From a checkpoint of a small contrastive image-text model: 64-pixel images, text encoder norm layernorm.
Rows from block 4 of the image encoder of a small contrastive image-text model, named by matrix and row number. Rows with one number belong to one channel. Each number is 128 + 32 x the weight over its row's rms, rounded and kept within 0 to 255. All counts start at 0.
Before each channel's rows are labels from the 100 images, of 14848, where the channel reaches its highest value: "lies over" is the class under the peak; "top examples" is what is common among them. Only what is clearly more common there than usual is listed. The data: made-up ball-and-stick molecule models. In brackets: how many of the 100.
# convs0: expand pointwise conv (encoder.blocks.4.convs.0.weight, 288x48x1x1), inputs 0-47
# convs1: depthwise 5x5 conv, stride 2 (encoder.blocks.4.convs.1.weight, 288x1x5x5, trained with AdamW), a 5x5 kernel
# convs2: project pointwise conv (encoder.blocks.4.convs.2.weight, 96x288x1x1, transposed), outputs 0-95

lies over: grey ball (91)
top examples: balls: four (45); balls: three (42)
convs0.27 [112 134 138 175 138 137 161 182 142 158 135 142  90 150  88  57  80 129 143 106  85  57  71  82 114 108 135 103 117 129 128 129 126 107 109  80  89  51 122 110 118 119 104 157  90 139  97  99]
convs1.27 [ 87 112 109 110 110 112 110 149 159 121 100 155 166 183 146  95 178 184 183 164 123 132 162 173 138]
convs2.27 [215 122 132 111  28 183 156 187 176 131 101 101 168 137 135 179 139 167 160 128  57 158 190 100 138 164  94 123 187 148 104 142 141 150 157 115 137  92 137 164 131  90 125 141 157 157 105 103 139 105 122 118 104  71 129 126 127 160 142 136  96 146 143 124 112 158 132 107 119 134 171  99 106 122 173  76 105 134 102 133 142 172 140 168 115 164 128 161 108 177 163  60 117 166 123 149]

lies over: green ball (34); yellow ball (25)
top examples: space-filling (88); balls: three (73)
convs0.105 [150 173 159 202 163 153 137 118 148 163 148 146 109 136 107 114  91 146 184 167  80  97 170 165  82 144 110 101 131 155  94 136 101 115 132  84 111 118  95  93 150 143 167 179  83  64 134 133]
convs1.105 [ 90 133 157 156 170  82 129 139 181 173 110 156 124 148 150  70 132 183 158 142  78 137 137 154 156]
convs2.105 [205 102 106  76 117 183 101 155 169 218  98  90 112  85 117 128 164 138 176 110 168 128 115 155 118 139 134  69  60 159 139 174  99 167 143 145 150 141 141 151 120 100 126 151  73 112 102 126 153 115 108 157 138  87 152 190 140  92  52 115 172 113 117 171 113 121 124 154 114 156 153 117 128 115 164 143 168 153  97  71 163 106 123 159 130 149 141  71  98 111 121 120 162 144 110  88]

lies over: grey ball (94)
top examples: balls: three (69); space-filling (62); balls: four (28)
convs0.95 [140 111 126 124 111 100 119 178 134 146 129 177  83 120 111  67 104 100 142  65  98  84  98 116  77  77 134  79 122 122 110 133 124  54 136  61 115 103  85 109 111  92 144 152  92 118  92 148]
convs1.95 [120 110  74 141  89 118 111 138 135 114  87 159 149 189 164 109 150 179 193 164 114 134 169 157 123]
convs2.95 [194  95 118 102 105 138 159 167 172 142 134  93 183 148 135 172  83 157 150 148  91 187 196 122 157 139 113 120 126 153 119 169  74 148 127 120 156  69 143 113 130 102 131 148 103 157 125 154 145 132 169 139 149 154 134 144  92  93 152 128  69 165 162 153 122 135 103 103 154 143 115 114 127 154 202  89 112 174 125  89 142 193  97 153 114 211 145 148 149 199 118 103 112 175 173 140]

lies over: grey ball (98)
top examples: balls: three (48); balls: four (38)
convs0.5 [155 114 102 151 108 130 155 159 106 137 103 138 140 154 107 124  70  73  97  81 113  92 101  73  94 108 140 108  81 149 115  91 126  58 101 103  74  97  79  93 104  97  99 117 104 140  82 174]
convs1.5 [131 133 159 153 106 129 144 151 151 154 120 172 186 183 161 148 167 202 180 126 134 158 153 135 114]
convs2.5 [161 121 136 187 164 160 168 163  96 112 208 149 130 170 214 180 124  70  94 158  95 190 180 123 131 135 128 113 131 145 159 116 124 142 145 105 127 129 149 144 153 182 140 147 118 129 150  92 166 178 176 101 125 116 185 103 136 100 157 139  91  91 126 122 125 122 118 119 118 141 111 127 114 116  99 140 105 110 125 158 109 158 181 173 191  67 138 135 180 110 136 180  93 182 181 136]

lies over: grey ball (96)
top examples: balls: three (58); balls: four (35)
convs0.33 [132 135 115 164 113 151 125 124  89 123  91 135 141 109 101  99 106  99  79  94 107  97 129  72  88  91 117  81  97 144 110  78 120  87  87 121  60 127  89  95  98  56  91 110 108 162  78 149]
convs1.33 [106 106 127  99  76 110  92 160 167 149 122 151 164 180 158 115 151 185 174 165 115 141 174 161 141]
convs2.33 [ 77 116 179 176 171 108 122  69 133 170 202 159 115 189 172 181 117  80 119 145 149 132 163 158 147 139 190 174 140  87 107 115 153 112 144  92 129 148 126 131 162 124 144 118 117 150 107 142  97 150 143 110 134 158 131  95 134  86 106 185 167 174 114  65  98 169 143 146 100 153  54 142  85 119 130  86  77 103 141 145 161 127 126 139 114  86 157 130 175 100 107 171 101 127 182 125]

lies over: grey ball (29)
top examples: small balls on sticks (92); branched (83)
convs0.268 [147 135 125  88 140 122 163 157 200 136 135 129 112 146 168 128 181 105 130 157 180  90 145  75 151 154 139  92 127 164 105  85  77 157  94 154 156 167 136  98 122 196 116 125 155 109 201 126]
convs1.268 [108 143 115 148  78 144 177  97 122 162 163 161  68  90 117 178 116  67 129 135 167 163 107 124 130]
convs2.268 [133 151 133 109 116 118 119  94 124  96 225 147 133 136 102 104 134  96 136 108 120 120  91  43 132 142 118 100 137 154  98 106 174 165  95 134 135  88  98  71  82  51  69  90 138 143 148 119 114 134 202 120 125 125  88 148 165 106 175 132 142 145  97 176 149 126 127 102 165 136  96 147  80 175 123 139 113 128  96 139 104 143 153 106 188  68 122 118 172 178 149 131 134 140  52 111]

lies over: grey ball (72)
top examples: balls: three (87); space-filling (66)
convs0.98 [153  89  88  50 111 129 143 138 125 119 107 249  94 128 138 112 119 115 151 113 161 128  95 123 101 118 121 133 142 169 128 144 109 196  80 157  78 104 116 139 143 135 157 111 113 104 102 165]
convs1.98 [124 191 183 165 181 122 140 133 100 128 126  92 103 125 138 128 121 135 195 165 154 132 180 175 129]
convs2.98 [112  51 124 107 135 129 194 131 176 174  46 177 152 137 150  93 109  83  91 146  95 149  68 122 169 172 166 187 136 139 173 132 168  75 142 128 139 133  90 134 125 108 122 148 113 170 154 143 129  99 116 152 137 109 118  99 151 136  48 122 146 143  93 150 149 117  75 113 161 139 122 176 129 148 197  85 168  98 137 131 165 173 135 105 152  78 105  81 126 111 108 146 122 154 109 148]

lies over: purple ball (25)
top examples: purple ball (100); small balls on sticks (83); balls: three (25)
convs0.65 [149 168 118 113 126 104 145  31 151 189 147 110 122 141 143 123 140 159 142 131 154  85 114 111 106 164 135 188 180 148 114 103  71 168 120 124 135 114 203 143 131 167 123 147  74 140  97 103]
convs1.65 [118  68  77 118 145 119 113 125 131 161 160 153 174 141 117 161 132 138 127  99 117  88  59  77  81]
convs2.65 [161 140  94 130 123 109  81  75 205  80 129 143 155 172 114 112 205 168 123 167 146 164  93 156 180 117  70 117 120  95 147 144 131 115 119 150 175 132 132 116  60 124 129 130  98 148 165 100 148 155 139  72 126 112 123 100 132 129  99  68 119 148 100 163 120 133 101 124 141 107 198 121 113 185  91 122 119 138  91 160  81 133 133 174 171 171 133 127 196 123  89 152 115 195 105 109]

lies over: yellow ball (43)
top examples: yellow ball (100); balls: twelve (29)
convs0.42 [121 109  99 107 163 146 110 133 118  85 150  74 121 166 157 143 119 151 185 154 130 113 182  85 115 139 128 141 113 162 114 149 120  40 115 140  71 135 107 126  96 147 112 123 109  45 115  59]
convs1.42 [117 112  84 110  80 133 109 140 132 121 115  71 146 163 178 112  43 139 167 172 129 134 141 154 155]
convs2.42 [167 131  75 142  87 179 163 114 144 145 117 119 163  78 106 159 149 121 140 107 142 105 144 192 105 133 103 147 127  93 131 140 149 115 151 119 151  97 146  90 158 157 141 142 134 143 104 155 114  92 161 130 141  38 120 133  72 114 143  98 131 147 166 122 132 124 130 127 162 105 141 160 130  78 122 192 168 167 195 151 196  62 117 138  62 103 153 163 207 150 129  74 173 103 140 163]

lies over: purple ball (29)
top examples: purple ball (100); small balls on sticks (83)
convs0.46 [142 146 148  92 158 117 181  42 135 149 141 123 138 154 149 114 105 156 117 179 131  76  55 100 101 129 118 190  96 117 144  99  55 105 151 145 145 112 143 140  86 167 108 102  87 119 126 112]
convs1.46 [124 142 120 116 116 142 137 143 155 134 107  88 132 164 165 104  69 106 147 170 109  73  61  62 132]
convs2.46 [164 224 232 178 126 139 175 142  37 192 113 124  95 161 147 135   0 136 138 134  93 134  97 176 118 101 115 150 144  93 137 137  94 147 163 127 131 119 138 197 120  95 146 137 164 123 111 139 142 117 139  95 125  91 121  70 143 117 143 108 150 124 115 119 129 125 104 152 122  99 162 142 107 126 111 144 113 118 106 131 142 113 119 113 163 123 109 118 135 105 159 107 138 121  89 108]

lies over: grey ball (73)
top examples: balls: three (93)
convs0.143 [136  85 162 117 104 140 112 155 112 132 151 150 125 137 111 147  74  92 139 165 158 123 195 128 132 110  94 193  76 212 136 105 116 151 111  72 101  97 136 125 127  99 202 140  96 125 118 169]
convs1.143 [146 133 131 148 143 150 151 156 180 167 145 134 156 155 188 132 116 158 214 172 168 123 125 162 118]
convs2.143 [113  21  81 106 190 175 137  95 154 196 139  88 138  62 117 168 114 121 187 152 109 150 141 105  99 133 117 133 113 105 135 131 115 144 159 119 149 197 135  91 154 117 117  96 162 103 143 149 104 152  96 154 126  84 140 143 121 110   8 116 150 105  77 105 118 103 132 132 130  79 138  76 153  87 160 151 174 132  96 125 153 141 159 136 126 152 127  92 142 105 128 154 138 133 147 104]